From a checkpoint of a small audio captioner: 5300 steps, trained on struck, bounced, scraped and rolled objects made by modal synthesis.
Rows from block 7 of the audio encoder, named by matrix and row number. Rows with one number belong to one channel. Each number is 128 + 32 x the weight over its row's rms, rounded and kept within 0 to 255. All counts start at 0. After the name is the row's rms in percent of the matrix's.
# convs0: first 3x3 conv (encoder.blocks.7.convs.0.weight, 96x96x3x3), inputs 60-79, a 3x3 kernel for each
# convs1: second 3x3 conv (encoder.blocks.7.convs.1.weight, 96x96x3x3, transposed), outputs 60-79, a 3x3 kernel for each
convs0.48 101 [145 138  90  72 116 149 127 121 103 139 142 126 114 161 147 134 115 129 116 177 144 119 166 109  83 103 161  62 143 133  64 173 105  93 175 186  99 106 151 118 103 160 113 161 116 152 129 155 128 123 131 110 129 147 115 134  85  98 131 108 119 144 120 109 161 106 149 177 101 103 122 110 100  86 131 102 147 187 134 151 185 147 161 145 168 125 117 182 149 129  99 154 129  82 195 113 104 206  61 198 153 120 150 130 135 103 128 134 122 107 144  99 127 157 114 127 125 156 142 137  87 145 126 108  82 160 129 152 159 106 133 148 102 125 100 129 106 137 141 141 101 105  98  91 175 145 126 139 133 167 139 108 132 114 111 127  93 137 124  90 148 173 162 183  45 213 200 119 216 169 133 182 152  86 127 165  63 189 114  92]
convs0.49 098 [ 94 100 181 155 166 136  96  79 126 153 164 153 118  92  95  89  56  95 109 168 166 187 117  76 118 124 121 151 122 119 126 112 111 116 135 117 134 142 136 158 140 160  92  88 119  86 170 135 120 150 143 179 167 158 164 143 129 133 144 126 160  86  81  84 179 161 161 164 144 142 136 118 146 159 135 103 112 136 147 149 150  96 127 137 100 134 142  85  84 107  89  81 122 125 134 127 130 118  33 161 160 173  63 105 117 143 113 151  92 168 127 154 215 152 109 156 143  93 142 142  99 127 109 169 142 164 110 141 138 117 141 147 135 167 148 132 128  86 157 156 165  99 118 121 190 118  97 100 118 124 158 112 124 159 123 132 100 106 131 101  97 139 128  93 142 122 155  93 131 103 106 161  99 118  63 105 106  76  83 154]
convs0.50 095 [120 114  90 121 147 123 107 118 133 166  99  88 122 127 157 116 117 169 143 145 156 115 197 153 136 106 116 164 139 163 143 192 200 122 143 113 114 145 133 166 139 106 141 161 131 170  83  86 147 112 149 115 119 130 100 146 109 133 123 170 159 116  80 105 138 205  95 144 184  97 110 104 120 114 119  84 160 153 108 172 205 127 150  91 127 185 146 140 138 128 117 164  90 149 160 124 133 159  79 141 137 121 120 104 107 161 132 191 111 135 128 183 140 175 150 152 123 196 179 116 154 137  98 114 147 137 173  81  99 134 118 110 154 100 105 121 135  70 169 174 137 116 128 122 103 103  88 107 131  90 113 136  96 137 101 150 130 110 139 135  92 101 123 237 141 113 207 172 141 182 140 124 115  68 228  84  80 175  51 133]
convs0.51 107 [110  73  97 106  89  92 109 140 141 117  87 121 129 120  83 118 122 150 115 187 125 101 165 112 111 128 107 110 161 145  59 199  96 103 128 118 116 128  87 134 133  93 114 181 127 128 102 181 139 104 186 123 120 152 131 124 147 122 125 105 113 121 146 105 111 101  64 146 172 148 163 179 150 149 172 118  94 143 139 134 146 143 127 107 133 169 102 119  85 121 125  94  85 156 146 140 179 141 155 147 114  97 149 102 123 128 132 137 169 139 117 141 149 134 154 139 103 127 137 138  93 187 107  73 118 117 148  93 176 164  55 126 193 126 125 147 104 148 146 118 124 128  66 147 110 150  94 138 124 100 132 130 105 160  99 146 125 149 125 109 183 152 192 140  42 178 117  79 183 120 126 188  58 139 125  75 172  74 145 169]
convs0.52 097 [145 169  85 148 139 125  91 158  80 136  51 153 121 108 124 101 112 128 177 150  91 139 122  98 161 116 100  76 115 131 121 144 119  90 149 166 101 109 124 110 109 142 111 140 139 162 106 181 151 105 108 135 117  90 108  84  90 174 115 114 139 177 166 130 143 133 143  79  87 131  77 117  74  92 113 127 191 145 106 134 141  92 137  88  79  97 144 101 106 191 115 131 145 160 127  98 176  99 111 160 123 173 146 121 120 137 122 127 129 138  93 154 129  85 116 115 148 110 111  94 121 166  92 147 167 150 186  74 107 210 158 117 176 137 111 151 103 104 132  80 144 141 138 162  98 148  75 185 190 158 120 111 170  90 122  79  78 145 164 194 135 140 108 190 172  90  96 114 140 115  91 148 102 104 117 153 142 137  78 144]
convs0.53 096 [127 159 147 122 155  97 106 197 172 115 108 111 155 157 136 115 202 118 103  87 101 118 134  92 119 104 174 162 134 154 115 119  89 144  78 129 181 159 159  65  75 126  49 131 112 105 102 161 102 142 130  98 106 100 111 177 121 140 160 112 129 198 108  55 146 173 148 176 111  69  87 104 155 110 134 108 137 138  90  96  60 116 108 117 123 122 147 130 163 135 116 126 119 173 161 125 141 112 161 137 155  96  48  42 120 103 160 137 153 129 149 189 150 108 149 112 103 164 161  95 141 123 148  54 117 120 143 110  92 153  85 144 131  94 141 122 138  94  81 109 101 138 180 123 162 176 123  89  61 167 112  96 104 118 118  86 153 194 127 127  96 114 138  85 142  89 126 195 140  62 144 100 110  83 106  81 118 111 138 163]
convs0.54 092 [185 230  99 130 156 137  72  75 131 129 103  94 129  87 143 110  98  97  68 175 230 143  89 159 140  64  69 115 175 123 132 173 147 125 127  96 170 146 146 130 146 153 140 161 146 124 137 183 132 108  82 108  82  78 124 183 125 133 145 129  96 165 130 125 109 138 115  83  92 128  85 113 108 139 153 134 187 171 119 119 170 102 125 102 172 136 128 135  82 129 141 137 196 158 143 142 138 112 139 168  83 114 167 184 117 111 108 119 147 124 112  96  64 126 154  91 144 179  97 150  97 142 140 127 133 137 112  58 123 147 131 145 148 196 154  90 175 160 171 167 162 114 120 127 124 127 135 149 136 182 165 145 153 146 159  58 137 169 119  83  86 128 151  86 149 130 112 129 165 147 203 169 111  80 126  92 146 135 214 189]
convs0.55 104 [124 100  85 212  74 178 138 128 114  87 153 110 128 156 149 111 138 141  90 151  99 108 135 102  88 165 136 118 160 182 108 149 115  91 124 152 169 121 134 164 127 114 144  83 160  92 187 146 128 156 221 180  76 121 167 150  83 148 160  81 117 151 143  83 145  87 106 244 165 100 157 163 138 122 179  84 123  98 136  94  89 125 146 148 161 145 125  88 117  99 105 102 131 181 139 110 105 107  94 156 161 143 103 126 132 115 156 180 112 155 195 114 125 133 146  96 117 170 106 129 149  93 121 113 142  71 173 201 163 149 126 102 137  72 128 108  88 103 161 145 141 136 100 147 143 134 124 120 123 116 114 121 116 142 155 131 154 187 107 123 144 116 176 133  93 164 106 103 133  69 105 130  77  90 144 131 115  61 140 157]
convs0.56 099 [142 135  78 116  78  99 142  95 146 126 117 123 172 149 143 153 121 175  98  65 143 118 161 131  93 116 207 116 117 147 109  56 126 114 104 169 132 167 167  78  94 137 134 100 140  99 191 105 162 114 148 154 106 140 143 138 207 133  84 140 125 124  94 146 105 111 155 120 104 125 146 109 112 188 142 122 129 133 112 140 105  99 116  91 149 156  64 157 155 125 139 147 175 118  93 139 111 134 132 172 165 176 104 104 146 118 105 152 118 172 159 109 141 122 141 148 182 192  93 110 167 156 176 134 158 173  84  78 128  96 117 123 142 110 102 117  94 148 144 149 136 206  93 190 120 125  92 130 107  91 146 151 194 147 161 145 123 119 180 129  92 126 117 164 152 102 139 120  96 152  88 130 188 179 132 112 149 108 124 119]
convs0.57 108 [123 132 133 134  99 110 155 158 105 106  96 119 175 151 133 128 116 108 116 151 143 173 169  98 130 119 124 118 133 104 136 116 133 120 127 129 113 145 101 141  98  83  57 104 173  94 157 126 137 131  76 151 138  84 123 131 103  94  99 134 132 158  89 172  92 154 198 132 122 195 174 144 155 149 139  89 120 110 116 171  84  91 137 178 133  80 157 104 138 166 105 126 116  42 102 140  86 119 143 138 149 134 126 115 147 146 101 158 114 105 113 125 103 121 142 150 169 131  85 139 110  79 120 107  86 125 106  98 105  77 152 133  80  91 145 120 139 104 101  92  88  90 123 136 115 162 105  81  88 100 150 133 172 120  90 109  98 144 127 148 141 124 163 141 159  53 156 158 138 161 201 129 154 165 108 123 142  85 131  99]
convs0.58 100 [ 67 147 146 104 140 103  95 156 111 128  50  96 173  97 156 183  90 118 110 173 127 164 100 109 123 119 136 170 150 184 181 156 210 139 128 126 106 110 117 133 147 180 111 161 106 112 120  96  95 132 144  72 101 166 110 105 114 132 127 113 114  77 147 165 148 113 150 188 111 136 130  89 128 139 120 104 114 107 166 111 112 110 139 162 166 114 138 141 125 149 106  63 119 153 152 111 134  70 116 204 122 182 223 135 117  81  94 107 150 142  74 152 120 115 143 120 122 162 123 136 143 173 175 194 156  94 146 148 123 124  95 109 155 129 172 117 111 206 106  92 143 150  93 164 167 151 165 166 114 111 132 118 152 142 100 155 127 161  85 104 131 127 183 120  98 183 175 123  82 122 116 161  88 142 135  83 153 202 116 136]
convs0.59 102 [161 144 156 125 130 114 105 114 101 164 170 179 124 134 116 107  95 119 117  51  92 154 107 127 140 142 164 119  93 154 154 107 147 117 186 117 125 101 169 110 101 148 105 116 116 164 101  63 140  86 101 169 110 137 102  91 117 120 128  63 114 155 153 174 123  85 152 148  66 127 139 133 162 121  88  94  86 127  75  75 141 133 158 134 125 104 169 103  77 105 133 121 106 109 102 123 134  88 135  85  64 170 132 125 173 144 138  88 114 116 156  96  82 131 110  99 131 145 145 162 116 106  94  80 123  99 206 181  99  95 117 109  72  91 117 148 132 122 140  79 115 134  96 125 103 144 173 117 125 137 117  83 131 175 115  84  70  42 129  77 102 132 119  85 145 111 145 143 107 120 108 103 109 169  93 106 182  95 114 134]
convs0.60 095 [137 228 119  90 202 139 152 126 102  92  83 162 148 210 173  88 104 141 107  74  80 188 142 143  52 101 142  52 158  80  67 127 132 162 116 118 115 202 158  91 136 169  92 118 134 159 146 106 108 186 212 153  66 144 150 192 165 125 127 124 132 123 142 123 117 126  99  98 142 170 122 113  92 147 155 125 132 147 121 143  95 117 116  63 154 119 108 126 171 126 114 146 116 144 166 162 111 118  96 152 175 109 167 149 134 131 135 146  98 101  99 151 121  97 126 145 132 115  64  97 125 106 156  82  95 110 113 144 166 162 183 165 107 166 135  78  85  66 183 103 106 122 136 115 143 135  92 122 131 111 165 134 110 113  66  79 107  79 110 117  94  91 118 125 133  62 143 141 123 174 120 135 115 151 154 164 230 137 111  90]
convs0.61 100 [141  82 162 143  70 119 125 130 128 154 151 104 114 148 142  71 131  62 146 102  92 169 151 111 139 136 137 103  41 110  84  98  77 140 151  94  98 127 140 116 137 159 134 140 141 169  98  96 198 134 130 158 111 163 137 151 119 105 116 112  99 108  70 146 142 111 158 135 148 150 139 161 173 145 162 189  94  88 128 170 187  62 107 158 123 139 171  49 119 148 140 125 179 105 167 106 132 165  88  90 135 110 126 143 127 127 143 103 154 128 124 129 124  89  80  93  94  94 114 161 133 106 173  97 129 126 157 163 175 162 146  75 178 114 135 136 131  76 164 188 131 104  78  85 174 135 101 173 201 124 122 127 152 186 140 164  93 137 128 122 101 136 119 131 141  59  89 141 136 148 127 108 122 146 116 142 153 143 112 113]
convs0.62 095 [ 78  91 132  96  86 125 106 161 104  91 127  84  77  80 127 170 164 132 196 110  74 159 132 130 113  75 132 120 124 147 144 117 149 132 160 143 200 158 214 175 128 158 124 138 132 120 135 123 154 121 122 160 109  99 126 132 105 107 167 151 126 114 113 184 151 108  94 132  80  96 103  99  74 143 144 103 122 156 106  82 101 154 100  93  97 122 112 135 116 166 160 172 141 140 160 133 150 116 114 110 139  84 160 119 109 131 118 144 132 154 123 145 143 122 155 155 136 110  85 130 128 153 153  57 153 137 140 151 166 168 206 218 159  87 137 121 120 141 137  81 106 156  97  95 153 147 113 208 135 139 105 134 110 119  61  94 112  74  92 126 120 134  96 144 113 135 157 118 141 148 135 136 130 140 128 105 106 107  82 111]
convs0.63 096 [ 62 129 149 103 149  77 188 111 151 114  68 117 150  76 149 150 152 147 179 158 201 223 154 107 135 147 152 148 168 101 144 154 148  65 133 122 121  72  97 107 104 134 128 147 117 199 190 176 148 192 117  89 186 161 134  86  89 121 100 155  98  85 129 152 125 115 124 145 143 140 143 141 150 176 199 158 140 159 146 118 123 177 154 174 127 108  97 158 158 114 129 124 151 119 132 131  41  69  99  93  98 145 156 138 115  60 138 123  96  62 138 142 105 149 130 207 106 125 119  76  69  97 142 183 153 159 171 160  88 198  97 123 140 160 165 160 133 156 124 132 115 132 104  80 161 193 201 168 189 127 191 107  99 154 140 143 199 216 194 165 126 104 163 137 119  98 140  93  91 100 158 148 159 143 103 151 128  64  78 138]
convs0.64 098 [204 127 128 163 140 138 132 104 104  77 111 121  88 151 129  97 189 120 160 192 126 115 103 167 106 109 166 117 103  82 115 164  88 205 107 110 171 128 177 154 169 163 106  75  78 137 166 158 146 130 113 105 143 116 136 141 174  53 103  93 120 120 140 132 136 150 100  68 108  71  71 152  49 143 109 181 187 143 125 135 125 114  66 132 166 167 130 173 108 122 116 163 119 119 110 148 123 140 114 133 149 170 114 132 155 106 144 112 134  96 136 164 125 133  95 166 154  95  84 102 126 145 170 120 141 111 140 142 112 136 195 179 111 130 108  87 118 123 154 174 109 113 130 117 127  89 125 111 156 142 122 140 177  84  90  90 157 117 123 112 145 163 106 138  80 135 139 130 114 124 119 108 120 161 164 130 142 100 141  88]
convs0.65 102 [ 99 135 112 139 200 108  96 105  93 163 149 133  95  73 103 158 185 140  95 101  95 120  93 153 142  83  97  70  91 116 136 136 184 102 105  94 136 124 164 160 155  75 139 219 140 100 135 164 124 131  94 117 181 132 107 111 145 103 129 118 156 135 109 131 144 170 108 115 135 185 174 172 125 137 197 153 158 181 121 132 121 124 118  95  85 119 152 125 121 134 125 122 112 145 108 112 156 137 164 141 155  87  85 136 100 194 176 159 103 141  97 103 134 115  84 106 102 154 153 169 121 141 149 160 159 141  62 109 121 118  98 144 154 153 189 162 188 109 169  90 100 150 163 160 133 158 131 162 109 146 152 165 150 176 204 198 146 129 183 158 252 211 128 116 120 128 163 154 130 166 118 144 162 110  89 110 147 135 116 160]
convs0.66 094 [209 127 145 139 168 111  82 104 109 125 185 103 173 133  97 151  90 155 133 152 129 176 107  64 162 206 167 108 135 156 109  88 115 119 104 124 172 131 116 147 173 138  89 186 132 117 130 147 163 150 129  77 179 166 189  98 142 127  86 158 131 106 182 146 171 160 105 149 141 119 132 102 187 125 105 151 197 130 129 180 148  90 138 143  97 103 161 105  94  95 113 112 137 184 112 143 142  79  85 138 122 123 155 159  87 113  92 121 127 136 164  92 136 148  80 112 115 114 194 165 106 137 134 133  89 124 117 116  81 114 148 136 149 150 158 131 175 125  48 154 111 104 138 143 146 189 133 128 176 117 122 156 119 171 157 119 139 166 183 166 139 144 129 170 164 176 136 137 165 154 148 144 144 111 147 150 179 106 121  89]
convs1.48 107 [181 175  80 163 131 141 127  78  93 115 145 124 123 138 122 144 144 102 176  83 128 139 116 168 142 123  99  96  60 167  94  84 110  91 101 124 182  82 111 138  73 146 181  96 111 168 131 105 128 105  87 147 120 130 175  78 102 193  75 147 210 189 112 134 138 105 144 132 131  65 121  72 138 106  92 125 102 142 160 156  97 152 108 107 126 115 108 106  97 107 185 130 131 156 119 181 153 152 143 183  65  70 120 119 116 137 119  92 144 136  51 127  92 103  62  77 147 135 166 125 142 119 125 127 147  82 159 112 128 167 118 137 134 148 125 117  79  84 132 156  78 146 149  76 151 156 150 107 145 146 145 150 123 130 103  87 167 128 153 152 164 142 164 142  92 101 175  95 131 196  96  99  96  66 125 108 119  56 141 160]
convs1.49 098 [ 87 101 140 136 118 114 136 126 128  61  80 157 124  84 161 140 122 153 141 120 142 127 174 131  98 111  98 139 101  72 118  56  89 110 144 204 106 133 106 112 132 119 125 117  92 152 172 110  86 153  99  97 135 107 155 193 107 127 113 127 170 176 133 134 132 103 144 110 107 115 110 114 102 125  82 125  82  37 128 108  91 147 126 182 111 172 185 115 120 104 119 161 159 158 174 186 119 155 137 104 147 114 115 126 157  71 111 112 116 149 117  79  97  78  93 138 127 128 115 131 113 134 173 135 154 137 117  72 114 139 149 115 136 114 164 129 148 163 109 121 191  94 117 168 136 112 109 158 177 135  92 150 104  63  38  71 125 163 171 173 136  98 106 101 123 138 142 135 100 122  96  93  64 108 121  72  68 199  96  59]
convs1.50 098 [136 130 122 150 150 118 109  79 154 102 134 142  84 149 138  85 111 159 187 134 109 172 150  97 162 131 128 130 102  72  87  77  85  72  77 106 122 121 114 123 129 150 146 109 132 111 104 168 156  92 140 139 121 127 133 115 102 123 122 112 127  64 173  89 124  94 144 133 101 156 134  98 152 132 119 117  79  91 125  68  93  93  57 200 107 119 142  92  61 189 134 179 171 150 140  75 169 112 136 111  74 163 109 106 152 135  73 127 149 127 119  93 104  69  67 104 195 194 156 105 154 175 108  82 106 137 119 126 127  97 139 108 104  99 128  93 160 106 103 114 128 156 103 116 164 138  92 143  97 133  76  91 128 104 168 153  70 135 145 108 121 132 126 109  97 181 135  81 157 134 106 117 150 104 148 140 112 145 180 119]
convs1.51 106 [ 93 133 171 101 173 127  90 153 108 161  99 117 172  78 120 163  97 115 180 148 133 134 135 160 152 132 110 104 113 136 106  74 149 139  97 127 125 107  30 168 129  86 183 137 155 116 114  55 157 166  66 153 174 131 185  90 159 204  98 156  78 119 121 144 118 142 170 144  98  80  96 109 172 103 129 120  70  80 122 159  72 181  88 108 140 120 158 174 127 178 114 145 137 122 131 149 119 143 142 153 114 111 173 133 108  86 125 116 126 113 122 137 117 113 137  95 102  93 130  78 106 116 109  90 147 143 141 137 139 149 161 129  78  80  93 116 136 103  76 105 125 126  93 116 110 157 139  96  96 185 170 123 137 176  71 150 128 131 141 134 101 114 137 162 124 138 171 124 101 181 190 138  95 140 112  86 182  99 189 119]
convs1.52 097 [151 133 144 126 129  97 103 112 163 154 154  80 167  94  65 126  82 136 119 126 188 148  88 152  94 111 143 140 111 138 159 127  90 139  68 180 153 164 169  65 130 124  91 162 203 154 186  86 121 132 123  72 102 133 105 230 127 127 200  98 135 149 187 121 156 108  77 152 126 148 145 106 125 168 161 100 162 140  91 102 111 140 145 128 104 109 107  99 109 185 108 129 150 116 110 132 174 101 110  87 111 147  90 141 138  83 123 168 112  86  88 100 127  82 153 110  94 144 101 110 112 108 163  79 187 197 143 133 112 137 193 121 163 232  96 136 173 119 106 110 151  73 119 207 194 124 109 173 123 120  70 169 195 127 122 135 160 137 120  91 111 108 107 144 118 136 107 149 135  79  96 196  94 111 150 124 108  87 113  82]
convs1.53 096 [140 152 114 155 113 108 107  80  87 113 158 114 157 112 148  76 120 150 172 182 165  81 123 113 114  71  38 109 114  83 141 118 107 129 164  99 148 161 146 142 125 133  60  96  95 175 120 141 171 111 123 113 121 106 165 157 159 188 155 151  77 124 112 152 142 149 116 159 155 125 110 157 151 141 159 143  87  63 113 144 151 188 194 127  86  86  64  93  52  42 160 143 107  99 114  76 137 131 114 137 148 136 176 148 119 125 106 134  98 133 151 118 143 184 164 160 190  81 106 104 144 109 131 107 112 158  92 106 106 111 124 105  99 126 174 203 142 148 157 136  96 113 102 172  59 105 119 152 117  82 123 101 152 133 158 135 105 171 171 161 125 148  91 150 140 157  67 124 127 133 146 135 114 151 142 155 122 103 112 100]
convs1.54 090 [134 130 158  76 158 119 164 131 130 106 119  96 130 112 100 185 182 159 173 128 124 112 100 101 113 152  84 166 128 118 135  79  89 125 154  76 176 155 128 151 146 119 101 109  69 124  94 135 135 149  69 122 160  97 157 145 165 132 175 193 136 109 159 115  87  91  68 103 124 118 175  98  97 146 180  83 117 116  95  66 110 178 178 121 137 112 137 137  82 163 156 174 101 162 172 139 178 152  99 148 164  71 168 163 148 177 143 159 125  84  98 190 124 120  84  50 121 100 117  94 143 221 155 138 136 190  79  93 105 141  80 106 151 173 102 169 122 138  96  86 112 109 124 143 154 106  77 138  97  91 167 164 149 183 199 175  78 130 100  98 129 108  94 157 143 145 167 166 164 182 158 128 143 114 140 155 108 101 121 111]
convs1.55 100 [124 141 102 158 148 113 133  55  85 111 123 135 137 118 120 151 142 175 118 146  70 146 106 143 182  87 182 112 141 111  98 104 124 121 107 130 104 119 128 159 181 174 152 123  64 163 127 162 148 147 156 118 163 197 138 146 142 136 127 173 128  85 119 146 134 156 171 132 207 149 143 230 115 107 104 137 113 153  89  59 194 187 106 174  90 172  99 172 106 132 121 161 140  90 106 147 153 131 122 136 102 127 118 130 139 170 111 118 115  94 142 129 131 134 102  86 138 204 154 195 101 119  83 103  87  31 133 134 143 121 106  99 154  90 141 110 120 149 151 148 113 161 134 150  89  79 105 117 142  73 125 126 121  97  66 121  87 173 104 158 149  71 110  94  57 116 126 161  73 132 163 129  92 122 119 125  78 154 122 163]
convs1.56 095 [111 135  90 149 127 141 156 186 144 159 127  92 144 108 151 167 119 120  86 151 152 114 115 132  98 155 151  55 102 124 130  84 115 143  68  83  82 155 200  90 134 222  81  89  87  61 118 150 152 105 189 133 133 191  71 111  70  58 133 109 139 131  55 110 101 128 110 184 150 133  98 136 124 148 134 138  96 123 156 175 127 110 121 122 136 100 162 156  99 176 113  68  89 133 111 106 172 156 137  44  72 133 100  90 112 173 103 104  89 117 141 136 179 138 104 127  45 137 175 134 131 104  79 126  84  71 145 143 124 142 140  84 180 140 141  83 124 124  69 148 116 154 147 133  87 113 151 172 138 144 158 121  92 165 205 191 112 160 147 130 155 184 155 130 173 107 134 184  92 142 176  99 145 140 115 126  41  92 125  80]
convs1.57 109 [188 165 109 104 186 116 172 174 146 150 124  98  83 101 150  96 101  90  67 109 102 153  92 121 142 140 189 110 120 125 106 182  95  87  93 111  73  99 123 180 178 138 117 132 110 168 133 148 138 215 151  97 159  96  72 113  94 110 139 162  93 124 136 137 187 140 152 109 119  53 124  72  85 111 134 120 100  94 148 117 144 128 158 160 102 145  90 157 103  84 124  66 173 116 119 111 161 140 126 138 155 153 137 122  67 113 110 111 107 147 155 156  67 123 125  99 123 146 151 181 133  95  91 159  79 147 160 118 153 148 106  98 150 122 140 125 156 121  94 146 163 104 102 142 160 110  90 154 119 113 159 141 177 111 141 180 180 121 126 124 164 186 117 102 121 120 136 233 123 133 104  62 107 105 134 158  89 149 107 144]
convs1.58 102 [121 132 163 158 154 185 178 160 132 119 144 185 166 137 180 115 130 130 132 101 158 162 139 152 153 137 101 105 159 152  90 173 117 136 122 110 170 145 130 179  79  94 174 143  97 180 127 126 193 119 134 167  90 144  82  93 129  98  82 129 127 143 135 161 169 127 158 134 157 181  91 103  83  48 105 152 119  89 152 159 121 103 121  73  85  92 113 126 104 157  97 130 184 102 103 146 142 158 179 131 108 100 126 101  51 135  70  98 101  91 160 110 122 149 111 118 114 155 188 156 110 137 134 160 177 118 122 116 151 113 132 183 164 155 117 151 143 154 138 190 119 126 107 127 103  94 110 108  83  82 114 134  87  95  92 116 110 105 125  69 129 142 102  22 102  80  79 119  75 114 186 116 147 111 112 135  86  81 180 144]
convs1.59 100 [ 96 100 133 124 115  89 150  58 106  99 120  93 111 113 151 122 175 132 130 166 165  93 170 195  96 195 121 134 131 116 115 177 119 121 183 129 161 142 148 133 106 129  74 159 112  98 112  63  31  59  67  58  82 112  81  54 151  75  78 166 101 175 149 118 125 134  74 128 206 119  98 172 164 105 148 128 122 156  69 131 121 129 158 124 132 123  97 142  83 157 108 125 119  90 101  84  92 115 119  78 109 102  86  89 100 123  94 129 138  85  84 191 155 129 195 137 121  62  75 152 148 122 142 137  94 141 148 112 132 106 173 151  81 112 110 102 108  77 140 128  93 126 156 138 104  79 160  80 109 100 144 195 145 116 156  75 158 120  65 142 111 124 131 106 179 115 176 159 149  90  86 181 142 135 114 135  75  95 115 129]
convs1.60 100 [119 113 142 145 159 147 133 154 161 118 145 103 100  64  72 155 154 164 144 165  98  99 123 124 189 141 116 179 141 126 138  96 144 169  95 116 106 103  89 122 136 138 190 163 131 101  83 103 129 142  87 144 130 195 137  83 100 117 196 155 113  83  91 115  80 106 183 109  83 107 136 140  97 120 146  63 119 144 118 105 125 140 123 131 117 107 157  86 157 128 149 161 173 146 108 134 151 111 121 123 147 104 134 143 134 143 172 152 103 134 133 106 124 142 161 142 124 124 130  79 147 186 180 144 158 131 130 122 197 150 112 124 124 148 115 146 152 136 129 145  97 141 148 148 155 103 120 140 127 175 156 181 132 108  91 131  84  68  95 131 126 109 183 121 188 175 176 200 153 146 177 125 126 126 105  83 117  60 107 144]
convs1.61 096 [164 122 154 173 145 180 135  93 166 130  81 118 128  95  98  98  91 175 105 108 140 118 115 186 138 135 143 112 150 137 106 127 145 148 131 134 117 182 141 108 165 196 103 125  96  97 174 132 153 222 111 102 221 163 119 124  87 140 120 182 167 174 117 144 179 110 136 131 134 131 234 197 163 197 103  59 128 132 135  79 145 103 171 155 112 147 146 173 188 193 132 119 167 159  82 157 100 125 146 153 203 154 131 140 144 152 142 124 135 123 114 142  77 126 136  85  57 180  99 107 103 128  94 109  91  88 226 184 163 175 193 103 149 118 163  89  89 167 109 101 158 126 105 193 112 137 147  75 165 182  84 103 125 145 170 109 160 170 179 103 143 152  93 167 162 100 124 119  88 126 133 105 126 131  84 155 150 157 156  87]
convs1.62 099 [126 168 149  91 154 112  90 131 138 130 122 115  56  82 157 171  69 112 117 103 105  77  84  97 150 126  70 144 143 141 107  98  77 127  94 168 147 161  66 107 175 109  99 148 164 139  87 145 128  74 154 183 120  71 112 136 176 117 117 146 122 131 146 107 138 115 141 133 110 182  90 119 168 139 123 255 195 121  78  97 134 103 162 103  89 161  59 101 131 132 105 134 151 102  87 110 105 133 121 119  86 117 115 102 136 159 215 162 103  97 128 145 124  81 148 156 112 138 132 133 126 103 105  60 158 194 136 114 133 199 175 188 248 191 136 161 123 117  99 109 115 106 159 140 127 140 131 187 174 144 114 142 151 115 105 119  96 134  99 137 166 143  84  78  75 160 156 108 104 148 127  81 120  80 138 158 139 111 103  91]
convs1.63 098 [ 94  71 126 146  74 152 112  54  88 130 176 193 144 102 104 162 140 122 117  97 140 123 136  52 132 206 140 149  96  99  70  89 151 128 138 108 149 138 112 138 140 179  47  65 112 119 168 130 143 154 136 101  94 142 115 132  83 100 123 171 143 134 143 155 172 154 204 148 141 108 123 118 118  75 102 194 157 188 148 126  92 135 117 111 158 133 178 144 178 149 145 124 120 133 101 137 133 112 165 120 116 129 114 130 141 111 109 159 139 150 174 195 157 139  76 105 114 136  95 102  75  87  97 190 164 123 110 141  88 142 120 121 158 148 210 147 130 127 136 128 114  95 113 126 162 149 130 124 134 132 118 159 118 125 138 128 173 111 106 183 181 137 105 132 116 104 120 143  58  89  88 129 105 129  96 144 151 161 156 147]
convs1.64 098 [150 176 142  80  96 142 139 170 154  86 151 131 128 120 137 202 191 158 102 120  74 147 140 125 120 160 104 118 125 199 161 135 135 158 144 153 176 120 118 141 137 100  73 129  91 101 144 138 140 112 143 159  92 168 156 112 114 157 121 133 118 120  89 143 152 161 128 134  81 145 151 129 129 120 118 101  76  75 157 138 144 116 215 140 175 143 114  93 137 142 143 163 127 120  92  94 120 127 158 148  71  84 149 172 122  93 155 110 131 113 156 178 175 168 169 166 141  83  89  96 185 170 149 228 146 177 111 106 121 144 127 141 167 154 169 113 113 161  92 123 129 131 166 155  89 134  99 165 223 154 146 194 131 140 119 161 107 139 126  82  74 114 168 141 129 122 183 172 144 111 178 134  95 111 116  97 115  52  79  91]
convs1.65 103 [ 91 122 150 108 108 154 154 142 137 198 128 146  47 117 149 130 145 117 185 192 124 188 123 105 116 180 165 143 112  81 125 129 130 152 150  98 162 118 165 128 138 117 129 148 113 174 169 179  87 101 158 110 105 106 146  99 158 174 149 156 129 186 137 127 151 100 154 147 148  98 121 126 107 143 198 139 156 166 101 113  80 119 151 181 134 126 146 164 153  70 106 181 109 141 149 123 129 161 107  86  97 131 144 180 146 140 120  89 117 115 144 153  92  73  92  74 126 117 149 144 172 115  86 152 186 173  86  87 151 193 164 179 128 216 140 160 112 118 203 121  80 111 116  99  63  78  89  84 125 142 149 152 140  91  52 110 147 143 163 164 143 144  49 120 153  90 171 134 156 173 148 119 140 122 122 120 139 194 129 116]
convs1.66 094 [113  71 161 113 142 129 107 169 164  89 171 165 126 106  85  99 123  94  82 111 197 112 164 106 104  66 159 106 175 146 174  85  77 108 123  97 176 128 149 143 159 132 155 189 165 168 179 122  97 165 140 150 120 132 142 149  86 140 149 100 139 176 139 154 175 130 165 166 168 132 121  65 149 165 149 112 136 100  92 110 113 148 106 169  77 122 127 104 105  92  91 113 136  93 158 139  95 139 152  92 146 107 154 203 165 176 135 104 156 120  68 185 110  71 106  69  71 139 131 167 130 108 131 137 113 125 122 148 118 172 187 213 133  84 105 130 126 130 176 116 181 133 141 156 131 129 133  93  69 105 142 149 176 136 144 131 128 123 124 122 108 123 144 115  96 119 117  96  74 117 151 130 207 123 139 128 111 140 121 133]